From a checkpoint of a small audio captioner.
Data: trained on synthesised sound scenes: up to three everyday sounds over a background, 26041 training examples, 127.8 epochs.
Rows from block 5 of the audio encoder of a small audio captioner, named by matrix and row number. Rows with one number belong to one channel. Each number is 128 + 32 x the weight over its row's rms, rounded and kept within 0 to 255. All counts start at 0. After the name is the row's rms in percent of the matrix's.
Before each channel's rows are labels from the 100 clips, of 14848, where the channel reaches its highest value: "loudest" is the band of the loudest frequency at the time of the peak. Only what is clearly more common there than usual is listed. The data: synthesised sound scenes: up to three everyday sounds over a background.
# convs0: first width-9 conv (encoder.blocks.5.convs.0.weight, 288x288x9, each kernel summed), inputs 0-287
# convs1: second width-9 conv (encoder.blocks.5.convs.1.weight, 288x288x9, transposed, each kernel summed), outputs 0-287

loudest: 4000 to 8000 Hz; 2000 to 4000 Hz
convs0.96 101 [ 53 112 118 151  86  75 158 119 174 127  91 128  74 124 112 104 127 103  83 115 116  44  98 108 141 110  95 102 107 125 144  94 146 118 133 133 126 120 137 102 132  80 119 131 130 170 123 124  80  94  89 129 151 156 160  86  62 124 143 106 152 107  82  82 171 130 126  80 108 144 111 128 166 143 119 159 109  76 172 103  41 121 142 121  76  92  95 132  83 134 148 154 147 102 134 150 158  78 137  38 142 126 127 143 105  66 117 143 102 106  70 108  58  90 123 127 121 122 105 103  99 130 150 102 123  74 122 147 150 163 126 108 103 100 122 142 104  98 101  80 128 134 127 142  73  80 124  57 145 131 137  70  68  79 150 134 116 171 149 118  95  91  94 147  92  35 163 141 115 164 126 115  97 144  95  62  94 120 116 148 127  93 166 151  99 165 146 105  92  68 151  88 118  98 113 136 140 129  80 117  97 107 122 117 111 160  94  81 134  83  80 168  87  81 148 109  78  87  84  85 142  65 119 144  54  77  80  86 127  70 164  78 100 116 114 159  93 124 138 113 153  89 160 108 131 136 161  52 126  96  84 129 118  93 128 163 117 135 107 121 125  76  84 122 118 100  94 115 131 134 130 141 117 125 100  98 108  93  95  62 101  79 112  93  84 102  89  87]
convs1.96 098 [181 153 134 152 111 149 139  92 105 133  95 162 140 126 214 147 125 129 126 102 135 123  94 134 171 151  85 162 148 153 158 123 164 175 184  73 159  82 148 112 133 129 128 123 143 161 162 140 138 107  78 184 128 148 121  79 109 108 160 131  69 152 140 150 131 175 144 155 156 125  66 139 120 125 142 152  98  61 104 114 143  80  73  89 128 116 108 138 106 143 107 136 139  88 139  63 142 145  95 108 112 187 159 170 115 161 168 106 143  94 175 124 184 175  66 183 122 104 111 198 158 105  78 135 120 207  62 125 105 131 112  94 154 145  83 109 115 124 111  51  45 173 142 115 127 103 126 137 164 143 147  86 138 132 122 169 122 118  85 148 180 157 115 144 153 137 114 184 134 170 121 125 158  76  91 160 137 153 101 155 139 111  72 173 140  79 166 162 181 152 112  92 121 152 107 176 102 154 169 139  81 134 107 129 149 121 148 134 114  68 140 119 120 110  66 157  94 148 139 141  81  65 180 110  66 105 152 180 134 108 152 164 119 151 108 104 160  91 111 123 118 152 124 153  76 157 184 191  78 169 142 123 116 109 148 114  69 125 110 126 175  87  51 117 121 111 136 195 128 103 183 178 160 133 175 149 131 127  95 143 144 126 142 127 105 123 128  72]

loudest: 4000 to 8000 Hz
convs0.131 108 [124 108 122  96 137 104 139 146 157 169 175  75 131 163 158 165  90 180 143  97 158 117 102 129 141 165 162 175 176 111  70 117 149 147 141 122  75 122 100 140 144 105 154 148 135 116 113  78  69 154  85 144 146  76 138  72 145 133  61  87 130  93 106 170 158 136 148  99 156 178  99 135 138  98 132 189 106 146  93 109 140 108  86 123 136  93 166 121  92 100 207 121 131 120 142 106 117 190 128 115 152 124 150 148 139  71 168  97 117 107 148 147 141 167 118 100 148 106  68  75 113  79 211 124 131 123 200 138 175 135 109 153  91 100  83 177  70 100 104 108 174 127 131 159  80  88 106 133  84  95  63 168 179 137 135 146 121 129 101 144 171  88 123 133 134  75 178 131 101 105 110 108 117 113 158 139  99 159 110 113 122 112  78 160  85 145 166 172 194 108 114 101 149 135  87 131 130  49 106 109  71 162 173 120  57 141 158 132 172  99 181 149  97 134  98 132 130 103 101 112 112 153 128 141 110 122 134 136 121 156  88 127  88 126 165 157 127 133 146  75 121 164 106 124 125 128 120 128 143 138 136 133 119 140 102 143 151 134 125 144  70 200 155  43 118 147 121 151 154 136  26 166 123  51 134 104 152 150 193 146  39 119 121 133 100 158 113 172]
convs1.131 120 [160 139  74 142 145 155  79 155 123 161 145  99 110  65 139 120 148  76 125 128  66 110 135 144 151 169 139 149  88 161 134 110 191 154 147 120 144 109  79  94  78 149 158 106 144 146 131  92 109 160 172  71 134 109 119  71 125 112 182  68  80 141 122 103 108 118 152 199 131 192 142 152 143 151  50 238 194 154 131  67  91 155 106  91 144 150  75 147 111 142 212 100 131 159 167  89 141 106 152 131 151 108  40 139  92 141 121 117 132 102 129 130 113 127  99 175 121 114 133 154 105 116  52 128 124 135 104 158 134  87  70 145 148 132 112 178 192 135 137 160 193 114  98 151 149  98 183 142 124 129  97  77 137 110  99  52 110 127 187 126 123 139  96 156 116 141 186 110 138 181 126 157 166 140 129 159 114 141 100 153 169  35 144 173 116 107 124 155 101 124 142 165 115 128 104 166 134 129 133 183 101 142  83 119 134 146  89 143  74 114 150 117  90 114 137 145 107 108 190  88 110 151  94 128 163 141 108 121  98  94 121 111 120  64  75 152 110 119 131  98 125 125 145 189  72 121 118  86  93 118 127 124 193 143 116 124 119 108 118  75 105 133  82 132  87 155 156  82 115 107 150 181 132 146 164 139 100  85 156 154 187 124 116 124 116 100 143 129]

loudest: 500 to 1000 Hz
convs0.19 121 [172 109  73 146 155 135  81  95 101 107 119 137 167 121 105 143  95 103 130 144 150 128 103 128  98 125 136  88  98 130 105 116 146  79  86 131 177  82 159 159 101 196   0 105 104 180 149  97 128 151 122 110 176 114 137  70 156 168 125 111 124 181 126 130 126 145 156  77 116 167 141 129 169 125 143 139 130  62 137 147  90 114 149 156  78 167  74 118 116 134 106 134  89 119 126 154 150 166 146 117 137 103 138 101 131 100 142 116  68 151  85 143  88  77  69  41 108  78  97  93 157 163 117  79 174 124 140  95 111 205 154 134 110 118 140 126 142 103 134  95  95  64  60 121  97 111 146  91  95 113 129 116 144  95 117 104 143 136  97 105 124 124 117 163 145 113  80 140 101  65 153  97 118 113 120  96 121  77 131 111 135  90 139 100 116  88 153 113 130  90 130 136  97 144 110 120 157  57  93 134 106 132 108  85 103 133 122 166 164  98 167 108 108 126 145  37 102  75 119 140 114 139 180  80 155 146  89  89 137 151 170 146 121 140 120 145  96 156 126 104 122 175 102 226  53 199  42 149 132 101 142 112 130 133 145 132 113 168 111  74 121 145  91 146 125  72 104  61 165 125 131 150 152 165 126  71 111 146 134 110 177 118  96  96  86 127 118 154]
convs1.19 109 [118 129 121 135 146 156 149  88 187 168  84 190  96 125 135 150  47 159  86 103 139 115 211 127 106 150  95  93 145 111 151 107 134 156 147 103 129 139 128 132 101  89 109 132 117 150 121 131 136  33 175 178 121  71  78 154  81 104 103  95 126 124 130 142 135 178  63 121 100 139  80 137  97 102 135 129 172 138 146 130  80 143 133 110 171 158 121 135 133  63  96 155  88  86 111 143 161 160 144 154 173 108 114 139 167 104 103 116 201  95 193 123 138 158 141 146 117 144 128  97 126 136 144 134 165 229  76 129 124 164 144 134 117 126 134 163 143  98 128  88 156 141 126 174 122 104  56 111 175  85 125 121 110 113  92 133 121 170 129 180 139 162 118 115 132 127  85 166 158 105 144 134 139 147  94 137 121 146 127 150  91 169 109 144 135 105 112 147 188  95  98  83 138  62 122 153 106 138 115  65 139  36  94 146 109  86 147  86  88 129 114 130  90 118  81 109 192 118 152 113 125  13 135 114 144 195 181  62 102 151 167 122 165 156  92 110 102 177 120 113 174 154 106 131 158 137 109 119 115 124 100 131 112  77 119 107 127 165  76 122 155 144  94  94 108 151 116 145 159 160 133  93 110 170 151 185 144 152 102 183  91 101 104  64 184 156 143 105]

loudest: 4000 to 8000 Hz
convs0.217 095 [108 141 109 134 148 121 113 185 194 166  90 151 108 130 124 156 118 166 101 103 137 151  84 125 169 145 155 155 117  64 135 137 105 120 156 135 127 130 113  92 129 133 137 175 168 152 148 169 128 130  70 118  52 164 164 111 191 150 186  82 117 109 171 127 102 137  91 150 124 148 108 126 163 129 123 182 174  95  99  89 152 136 120 157 126 173 159 102 143 149 105 171 116 127  94  91 129 131 192 122 137  86 205 144 124 100 139 142 135 147 116 127 144 105 146 120 166 120 153 157 147 127 172 178 104 174 127 107 117 104 147 139  11 109  46 142 137 217 164 168 102  81  92 141 105 119  93 155  78 116  26 124 139 144 116 123 145 157 162 157  87  92 105 131 131 160 103 113  93  82 120 169 115 161 142 106 129 162 151 140 135 123 115  65 111 122 175 179 131  61 143 102 117 212 145 129 190 125 115 135 157 162  94 113 158  94 144 140 162  82 124 122 109 175 167 159 172 161 116 121 160 122 128 160 104 153 130 138 158  85 149 115  77 111  69  87 133 104 134 141 121  90 130 160  85 176 150  84 171 155 113 175  51 152 152 145 165 175 135 166 120 165 106 137  87 142 133 151 127 190 110 171  95 156  98 151 160  89 138 170  95  68 126  73 109 159 114 123]
convs1.217 090 [136 134 148  87 172 166  82 144 119 142 136 135 215 163 100 100 131 124 176 165 109 155 149 153  35  81 157 132 124 126 155 109 123 105 132 172 148 106  96 121  90  98 134 163 172 182 202 140 131 151  64 170  89 124 100 171 137 151 143 167 128 188 109  64 103 128 113 112  65 161  86 115 139 137 138 115 130 157 139 127  90 170 137 103  92 111 139 115 149 138 106  99 142 116 144 109  69  74 129  84 149 125  44 113  92  96 155 132  91 154  85 144 106 111 109 152  73 124 114 137 132 104 149 157  89 114 119 150 115 109  78 200 160 153 125 169 127 116 137 136 193  94 118 120 155 104 116  77 113 134 116 126 182 102 123 114 126  98 114 144 153 171 148 115 148  91 126 115  95 172 115 182 109 181  85 156  92 147 115 128 139  71  84 167 137 180 117 131  70 120 124  88 127 197 124  88 156 119  98 223  91 148 142 146 112 128 111 211  76 134 142  95 146 151 123 113  97  88 100 131  91 137  72 121 152 114 125  94  93  94  96 184 150  22  73 118 107 131 170 158 115 203 129 138 117 100 188 122 133  96 132  96 162 179  98 150 100 118 138 109  93 139  95 136 113 102 146 139 128  74 107 149  98 106 171 136 153 135  77 124 144 153 165 123 111  84 154 170]

loudest: 4000 to 8000 Hz
convs0.141 070 [111 124 108 117 163 132 166 154 126 131 139 123 156 115 114 100  63 157 134 114 118  98 145 139 154 169 118  88 114 203  93 108 162 138  38  69 112  84 139 154  89  84  88 150 147 103 146 127 123  79  85 136 151 123 161  91 115 110 110 152  92 110 143 156  94 160 142  64  97 186 122 120 145 111 158 163 104  91 134 126  61 146 107  71  94 146 106 128  88 112 158 139 122 101 164 147 137 170 117  91 134 138 119 141  87  78 135 141  57 107 159 140  88 139 137 138 160 124 144 125 164 112 218  68 123 123 135 105 146 127 103 123  87  81  38 160 157 153 106 150 110 169  89 126 137  33 162 131 132 118  54 181 139  96  89 135  94 122 174 102 124 111  99 142  99 115 164 135 124  93 122 148 140 176 143 114 141 111 164 162 186 146 111 122 143 161 186  87 117  79 153 154 144 136 147 158 194 121  98 105 107 117 119 129 115 133 166 136 166 144 153 121 124 112 114  71 130  95 111 102  94  65 128  36 146  86 134 122 142 133 112  93  76 198 151 132 135  91 105 202 141 143 163 111 147  95 138  77 136  91  95 150 121 114 165 131 117 152  46 102 104  72 107 123  88 134 140 115 146 141 112 134  59 141  95  82 122 155 191  71 108 146 106  56  86 136 168 156]
convs1.141 072 [141 175 155 111  96 158 118 118  76 136 138 137  94 158 162 146  80  91  94  95 146 111 139 147 140 160 118  90 104  83 128 145  90 146 125 129  96  89 146 143 111 157  75  83 177  74  95 114 112 109 127 140 107 120 162 136 119 120 136 128 133 111 107 211 127 162  87 137 115 174 139 122 115 170 139 168 173 169 128 125 126 116 146 121  89 146 111 153 144  60 112 143  71 124 137 119 153 207 204 108 148 159 114  98  85 144  95  68 166 136 110 138 123  86 158 140 219  73 133 116  90 138 103 124 224 166  78 124 106 151 144 196 101 120 172 168 164 151 119 195 173 212 116  70  73 117  81 132 156 125 178 128 157 119 131 130 152 134 152 124 166  76  48  96 154 126 118  90  96 128 117 112 150 149 165 143 150 183 154 141 119 105 117 155 103 151 104 149 124 120 154 140 126 108 123 127  99 109 122  44 147  94 108 154 115 184 157  94 107 143 189 124 125 145  86 111 163 124 122 126 143  91 110 126 163  84 108  74  33  97 112 138 123 187  98 107 187 117 133 163 170 113  97  87 187 182  73  90  97 126 102 119 107  99 157 163 117 112 100 127 129  97 141 130  77 178 119 125 136 189 116  94 167 128 113 135 133 113  89 124 137  91 182  98  93 133 128 161]

loudest: 500 to 1000 Hz
convs0.181 131 [105  90 130 174 159 101  95  93 121 117 112 101 159 128 146 104 191  33 126 110 112 169 116 141  54 112 143 132  83 119  98 115 140 104 134 101 130 152  79  86 121 137  87 132  99 104 151 140 112 125 148 107 126 120 133 165 112 132 126  94 132 182 131 102 152 110 112 150 103 111 140 114 152 172 150 141 122 117 126 153 130 160 160 149 149 128 120 114 170 101  81 144 152 129  71 120 152 144 125 103 146 105  87 162  74 123  63 130 154 165 108 158 121 148 171 124  97 133 146 143 100 136 113 124 213 145  95  81 154 107 143 151 122 133 124 110 115 136  87 123 102  98 116  32 199 141 193 127 126 121  87 117  77 108 124  52 144 109 127 148 145 173 149 115 122 151 139  92  85  38  94 168 135 144 103 131 165 176  94  77 157 113 150  54 138  69  87 149   0 149 120 101 113 139 109 136 153 191 140  48 159 139 134  98 158 147 144 113 120 143 140 112 140 139 155 172 123 144 117 151 126 166 117 154  92 121 107 157 103  74 167  81 169 175  49 115 128 160  99 146  86 154 146 152 102 185  99 131 119 128 173 107 183 205 131  48 123  82 169 150 120 124  88 102 153 139 155 132 151 161 128 117 153 133 119 144 151  63 128 125 165 124 112 144 148 180 166  79]
convs1.181 099 [163 163 141 125 135 140  98 170 122 140 143 161 136 182 157  78 113 100 110 169 230  98 156 150  79 186  88 119  95 195  93 112 112  99 138 133 180 170 111 132 166  63  69 155 120 123 161 168 140 103 147 142 122 128  50 195 164 130  81 182 125  87 139 117 105 178 156 138  91 100 182  84  85 143  68 134 121 126 136 117  99 147 135 110 174 169 136 149 162 149 112  93 150 102  94 164  94 134 137 103 113 121 133 138 105 110 152 109 146 167  94 159 182 125  87 213 139 111 117  76 113 122 120  74 181  99 156 117 128 149  97 152  93 132 112 105 142  97 132 146 160 128 135  86  87 115  60 150 147 152 102 102 115 138 126 109 136 141  65 104 133 153 151 149 131 175 132  60 142 124 166  95 119 154 148 122 210  96 118 179 129 164 147 155 123 177  81 133 112 103 112 130 165 102 133  77 137  75 134 101 101 120 138 126 192  88 157 112 153 152 158 164  84  87 120 178 132 179 140 194 167 162 120 137 113 126 128  63 153  75 119 139  57 141 149 148  77 126 161 148 154 201 110  90  97 124 117 210 133 115  96  99 165 133 152 182 121 124  62 135 154 135 122 129 107 139 142 112 168 155 138 124 117 164 106 158 113 179 128 144 124  90 162 163 146 177 141 148]

loudest: 500 to 1000 Hz
convs0.73 120 [ 93 131 131 172 135  99 113  81 107 102 100 133 121 143 185 182 133 114 144 104 106  95 153  99 164 137 125 116  99 137 175 112 215 100 129 135 199 126  92 174 166 128 102 143  90 165 104 100  91  54 126 134 191 120  93  92 113 143 102 130 162 180 112 155 145 162 122 110 123 153 145 146 151 178 113 137 103 135 142  83 121 126 131 154 162 172 121 102 102 143 111 117 114 120 100 145  92 151 124  40 133 165  81  30 104 110 152  93 135 158 117 106 113 108  40  58 136  57  96 107 115 127 146  69 131 133 114  97  98 214 141 141 115 119 102 169 140  92  72 107 110 146  80 100 138 164 111  77  91  85 150 142 132 119 112 166 189 139  81 116 129  86  62 135 147 101 153 161  89 119 146  37  88 117 120 118  78 141 115  80 134 144  96 136 139 120 139 190 123 121 144 143 142  76 105 156 163 136  67  95 129 163 157 112 111 117 117 129  97 191 158  92  88 135 148  69 147  61  65 141 132 139 161 130 143  56 125 109 164 122 139 132 117 131  45  67 106 134 123  80 137 137 111 137  97 127  87 149 139 158 121  66 141 111  59 136 121 160 135 135  91 132 143 111 169 149 149 105 138 175 126 127 187  77 149 106 104 120 142 103 101  90 142 156 142 113 128 106]
convs1.73 118 [220 122 150 126 175 178 142  81 133 130 120 118 125 132 123 150 101 142  82  82 255 127 140 114 112 138 141 160 181 147  87 130 103  97 132 137 130 107 136  98 169  79 169 134 104 164 204 152  75 136 142 139  88 131 130 154 119 132 147 125 159 110 144 129 103 123 193  83  93 102 112 144 114 159 154 103 134 100 107 155  95 154 135 111 168 123 112  70  99  82 108 120 168  92 146 107 117 145 139  51 182  99 135  98 119 152 113 122 151 104 183 134 113 127 130 131 103  88 140  97 130 125  92  84  94 182  87 120 173 134 125  75 154 120 159 133 157  40  70  75 109 140  92 120 118 130 126 112 133  69 147 112 128 133 112 155 136 130 125 159 137 158 109 102 127 179 106 102 119  98 167 117 182 132 121 126 105 163 118 101 173 156 206  99 114  98 111 149 161 170 100 165 142 154  60 165 151  82 169  52 107  65 131 119 164 136 144 130 158 148 186 151 101 142 134  72 188 102 160  82 143 126 147 156  97 120 191 105 150 143 129 111 164 145 164  63  74 144 130 124 166 123 150 165 139 161 181  88 138 127  74  95 136 144 127 152  91  82 143 149 179 139 136 124 128 149 104 141 152 172 133  98 166 157 136 157 111 104  87 219 101 131 150 120 171  84 136  83]

loudest: 500 to 1000 Hz
convs0.176 126 [159 105 177 100 144 154 121 108 165  72 135 148  95 115 140 206 182 164 155  73 136 191 156 127  26 112 121 102 112 150 126 119  85 156 124 102 130  85 111 191 154 183 109  61 130 103 149 108 185 116 121  93 128 176 129 138 137  86 148 147  58 133 190 124 112 129  76 121 129 153  87  93 143 116 129 148 154 111 142 111  94 110 111 183  98 156 154 163 202 102 139 190 173 136 166 158 116 101 156 105 137 148 158  97  95 105  72 111 128 134  89 154 113 154 124 135 107 167 177  97 160 133 148 119 114  95 178 132  48 123 110 110 107 122 133 115 134 138 167 118  59 151 142  86 116 161  88  79 146 109  79 132 143 129  65 144  83 182 121 116 108 163 130 158 124 113 147 149  94  79  63  84 102 130  92 104 132  71 147 132 124 119 116 114 134 106 136 118 147  94 184 133  76 157 158 153 134 118 146 173 124 130 163 152 203 190  53  87 125 170 150 166 193 113 127 104  71 154  98 111  95 130 161 118 100 153  95  89 104 135  77  88 128 145  86 120 146 132  80 183 126 124 128 113  74 168 181 143 105  75 160 109 157 131  60 135 133 125 162 120 155 118  81 143 121 166 102 111 132 117 161 126 167 197 121 137 138 136 102 119 148 171 123 149 155  81 144 136]
convs1.176 139 [107  36  94 131 124 100 125 133 200  91 154 156 148 153  85  50 120 113  69  48  90 125 140 110  81  63 162 122 108 153  85  94  77 147 145 195 103 132 131 189 106 148 169 252 117 141 138 125 156 140 182 130 109  90 130  89 149  79  82 126  73  90 115  73 142 138 151 119  96 131 116 112 120 119 141 127 129 147 134 148 129 131 144 159 144 125  98 123 151 149 103 171 131 124  74 135  66  48 104 116 110  81  89  64 111 113 141 124 126 128 148 144 126 112  79 136 170 193  92 232 105 145 153 130  88 142 128 164  82  93 154 127 144 154 137 127 145 104 178 158 128 128 155  52 109 164 171 116  95  64  68  98 173 129 120 130 155 115  95  90 170 137 150 124 118  98 135 163  49  98 141 139 188 160 197 139 106  99 122 148 127  80 155 106 102 121 130 134 133 153 129 113 108 159 133 126 203 137  97 130 163 198 126 105 149 194  94 129 134 156 115 120 168 133 140 152 134 132 139 135 146 162 110 169 148 134 143 116 102 126  86 123 115 134 221 146 116 100 104 132 128 113 138 164 155  86 126  90 118  92 139 113  80 116 122  99 162 138 142 150 149 112 127 136 150  98 144 125  99 128 111 101 136  73  96 141  94  93 142 104  93 165 141 162 134  96 141 161]

loudest: 4000 to 8000 Hz
convs0.241 085 [147 117 145 123 133  70 125 178 159 169 138 107 155 122 106 177 136 211 119 122  75 170 102 150 139 135 198 111 129  73 114 148 136 153 112 112 149 112  88 108 159 163 160 111 161 103 116 147 115 103  84 170  90 108 179 127 142  76 174 140 126 136 107 154 136 114 108 168 160 110 172  93  82 147 109 194 141 130 156  94 110 126 143 124 118 152 170 104 193 150 141 129 156 125  95 100 167 108 136 127 103 118 190 104 136 134 188  85 140  89 138 167 145 127 142 113 162 131 149 131 155 119 161 160 157 117 126  74  70  88  78 144  99  95 102 128 153 145 165 181 125 177 135 156 112 106 106  83 108  97 171 114  70 158 104 183  72 127 175 164 135 122 149 168 113 127 123  97  87 130 120  83 109 180 132 154 137 143 142 136  75  98 134 117 135 136  94 179 181 124 184  63 103 172 124 133  72  98 167 119 117 141  88 168 150 184 135 141 101 167 179 158  73 157 166 175 176  77 116 182 128 172 194 143 105 142 123 141 186 214 110 133  57 123 136  83 167 146  84 100 156 147 121 159 122  93 164 124 142 194  88 123 131 182  86 144 109  87 128  69 154 142 117 132 116 138 116 121 110 173 116 130 149  82  85 194  95 122 168 181  93 157 115 150 165 100 122 173]
convs1.241 089 [142 138 135  11 158  96 162 149 171  90 131 108 202 127 104 127 156 114 147 157 119 116  81 151 118  86 101 127 143 105 180 197 111 122  51 101 106 103  66 110  92 122 118 107 157 105 125  95 142 153 129 127 129  71 154 139 145 181 139  66 172 128 125 107  84  98 151 108 105 145  97  94 123 101  94 126 145 113 128 104 111 161  88  93  95  99  99 117 166 113 121 159 118 106 139 134 104 168 172 164 107 116 128  84  92 146 157 136 101 176 140 107  86  95 143 113  97 126 116 156 121 151  94 111 113 171 128 118 156 122  96 165  76 143 123 133 106 123 143 142 185 106 121 102 120 127 104 130 168 155 154 183 170 155 112 117 141  82 127 135 134  93 147 114 120 153 153 119 116 157 148 140 133 129  84 150 127 150 151 143 171  51  99 175 105  85 105  99  75 116 185  99 128 193 202 106 150 142  72 132 108 112 149  85 178 184 133 223 145 181 171 126 106 148 161 140 170 126  92 112 124 137 136 122 144  94  73  78 110 128 159 148 138  65  60 171 137 119 131 123  76  91 132  79 126 102 122 130 143  66 173 122 118 148  98 150 104 108 158 142  71 140 138 169  50  73 127 179 183  32  92 119 168 111 113 128 170 124  99  96 114 171 126 189 161  91 134 112]

loudest: 500 to 1000 Hz
convs0.59 079 [ 86 145 126 160 144  84 165 114 169 109 118 141 116 167 124 167 144 122 104 116 134 178  76 100 159 192 111 121 100 167  73  97 145  87 143  42  67  84 108 140 172 181 139 137 169 122 127 149 134 128  98  91 192 111 205 122 128 136 110 124 163 140 183 147 146 129 121 104 125 142  91 112 156 135 151 187  62  72 155 110 163 108 133 116  90 166 168 122  59  86  87  40 112 171  68 115 132 146 114  54 140 141 185 129 113 111 174 136 167 176 110  70 105  86  83  89 107  85  56 110 132  64 144  75 101 152 101 123 135 122 155 195 148 136  94  70  81 100 142 168 136  86  98 168 150 114  77 127  76 116 128 100 110 108 127  85 141 107 100 107 143 109  81  93  92 144 158 192 127 132 128  94 105  98 132 121 150  95 140 125 122 146 110 143  68  59 164 180 115 129  91  97 104 133 161 148 143 132  81  91 158  99 139  82  48 120 146 133 121  74 116 134  90 151 119  58 143  79 110 130 122 108 168 106 128 134  83 138  89 145 136 116 129 138 143 115 132 108 151 150 126 135 133 179  97 139 139  79 127 114  73 143 107 122  98 134  94  87 135 126  90 112 155 102 131 129 133  68  93 124 177 138  92 114 188 126 125 166 139 104 105 143 145 100 145 127 138  85]
convs1.59 085 [171 100 101 113 157  75  88  86 119 120 171 122  88 121 142 112  55  87 163  81 116 147 118  66 102 151 160 115 108 158 160  71 169  45 108 107  88 131 134  55 128 110 110 172 155 147  40 104  87 119 123 151 144 151  94 121  95 181 130 156 160 138 117 149 167 118  81  62  80 123  99  86 143 107 146 124 139 171 194 115 118 122 127 152 135  94 108 125 122 113 159 140  79 138 148 121 117 115  97  92 181 134 158 103  85 124 125 127 154 181  70 131 148 132 133 120 109 180 156 155  97 121 138 123 108 135 171 157 137 102 143 134 112 125 146 175 182 112 127 130  66  83  89 195  93  72 129 131  92 130 184 100 119 102 107  82 128 152 151  71 164  90  91 153 148 104 121 147 159 123 151 102  93 161 141 148 162 140 161 104 114 152  88 155 137 160  64 125 106 171  94 147 119  91 163  90  74 109 134 128 117 161 123 148 118 122 126 111  78 107 110  89  83 134 143  73 158  77  87 184 170 135 103  80 190 154 184 144 104  57  99 117 101 129 181 137 103  87 111 159 129 195 143 116 116 131 118 109 153 129 115 138 125  95  87 180 151 126 148 122 127 140 108 139 123 123 161 136 179 130 170  45  95 162  94 150 195 164 118 163 102 108 115  70 126 106 141 211]

loudest: 4000 to 8000 Hz
convs0.205 093 [136 117  88 100 125 112 212  55 158 128  96 147  87  44  99  78 113  92 141 153 186 134 108 169 117 158  83 132 119 164  92 124 102 126 161 118  97  88 111 133 112 112  77 147 159 154 190  78 115 136 143  99 180 129 161 110 118 148  88 104 130 109 115 149 158 124  94 130  64 117 133 175 127 148 110 110  84 109  90 126 130 174 206 112 142 116 124 127 116 152  95 154 113  75 147 134 135 113 170 153 137 164 129 119  78 126  97 124 109 135  45  97  65 128 107 114  88 129  36  89 104 150  79 104 131 122 108  89 125 107 152 142 138 129  80 104 149 150 127 126 138 132  71 116 102  88 155 112 119 166 134 170  96 111 133  85  94 166 133 110  86  64  93 112 122 110 133 143 106 105 149 169  93 141 125 137 114 115 142 153 139  76  63 116 128 132  93 113  81 148 146  94  66 149 158 128 156 125 127 126 149 118 159  87 109 120 123  89 164  73  94 113 120 138 142  94  76 118  78  93 149 120  67 141  96 124 109 124 183  67 157 107 154 135 146 140  75  35 117 122  89 124 101 121  64 167  75 102 154  82 100  94 164 139 164 145 100 133 128 173 120 104 122 106 113 172 107 164 198 113 127 146 197 116 113 119 137 129 107  60  98  64 147 116 116 109  46  58]
convs1.205 093 [123 107 186 181 110 150 115 137 109 148 133 100 121 166 131 125 133 127 128  65 122 123 176 162 133 153 153 200 149 125  98 161 132 182 131 133 112  93 198 156 177 206  63 149 161 167 124 162 101  92 132 180 132 145  44 102 109 120 132 147  89 115 128 123  54 118 134 103 128 138 100 140  91 122 115 118 115 106 194  82 129  70 127 151 162 123 124 103 135  94 104 136 125  83 152 114 166 122 129 135  94 116 150 168 124 150 159 151 116 126 122 124 139 157  89 123 122  76  67 173 209 138 149  86 102 183  91 114 101  55 102 143  94 137 163  88 127  97  96  67  23 166 135 144 155  81 123 118 181 153 152 147 122 150 169 161 106  88  78 130 173 123 167 137 153 152 106 170 147 151 111 145  86  97 131 108 143 179  80 118  99 156  96 150 130 116 193 148 109 138 125  95 171 113 125 128 119 207 137 114 156 131 107 150 142 123 121 107 106 108 139 179 134 131  26 159 135 138 114 158 109 113 105 114 130 155 145 127  82 124 176 125 103 161 117 121 202  97 122  81 129 170  77 136 174 132 186 157 113 135  81  54 112 189 150 142 145  96 121 101 172 126 119 127 125 156 141 156 186 162 120 163 144 110 151 121 208 116 122 102 175 130 179 122 161 131  99 141]

loudest: 4000 to 8000 Hz
convs0.263 134 [116  83 121 137 127 149 139 125  98 129 255 102 120 134 102 127 117 113 109 118 144 163 141 117 107  84 172 166 140 163  76 140 123 131  92  90 136 160 118 143 103 107  81 116 132 112  79 122 111 154 153 151 101  81  53 129 161 147 100  87 128  90 124 144 126 136  92 126 110 112 130 106 118 146 107 141  99 125 125 175  92 131 118  92 165  77 126  82  66 108 255  98  94 149 145 123 145 204  99 173 177 112 142 172 129  97 109  96 114 118 107  95 132 125 165 125 138 130  93 151 127 119 120 100 111 146 173  57 107  76 130  99  76 101 120 153 133  73 113  64 111 126 143 121 125 109 150 109 130 113 103 105 137 148  88 133 125 113 158 168 170 155 142  61 122  82 213 194 161 105 139 115 142 139 137 140  94 134 107 161 140  47 114 109 112 113 146 184 165 153 129 103  98 163 117  94 108  78 108 155 143 106 148 127 103 102 145 152 120  95 213  93  93 109  92 119  62 138  96 103 145 154 155 132 117 131 111 183 143 126 166  73 171 137 139 128 130 157 109 129 126 119 159 135 100 115  62 123 131 119 187 101 112 102 108 102 142 166  93 112 124 186 157 114  82 166 117 115 120  43 114 144 108 127 115 143 179 105 153 135  46 121 108 134 124  97 106 209]
convs1.263 168 [ 97 167 112 139 114 140 156 145 103 143 143 124 114 109  82 137 142 137 130 101 138 123  88 140  74 175 120 116 144 148 143 138  89 151 110 139 112 104  62 134  56 178 128 167 135 113 115 103  82 141 172  37  90 103 129 131 103 179 136 168 126 125 136  85  97 130 156 122 118 139 140 207 107 137  78 118 198 167 114  74 144 120 115 131 131 128 101 124 117  86 255 111 140  99 164 118 141 106 137 118  95 117 115 146 142 102  20 148  98 157 149 116  91 152 115 127 144 119 129 144 107 121 112 119 131 106 140 114  88  81  86 166 101 135 129 204 138 111 117 146 183 124 113 160 156 129 127 135 140 149 102 180 139  82 125  57 111 122 192 110 110 148 107 143  99 130 183 103  78 190 131 140 131 153  97 147 135 110  75 143 196  75 172 165 125 130 125 111 166 134 114 190 131 139 125  90 135 127 138 107 152  69 107 125 124 134 125 160  99 155  45 165 138 163 130 152 173 115 255 104 148 166 118 120 126 115 137 115 144  96  71 113 129 127  96 136 147 121  70  98 149 116 181 123  91 141 122 114  92 121 119 138 121 142 139  22 164 148 138 108 114 108 142  89 133 149 179 133 134 127 144 185 134 136 111 117 138  51 202 133 156 143 111 110 134  91 106 146]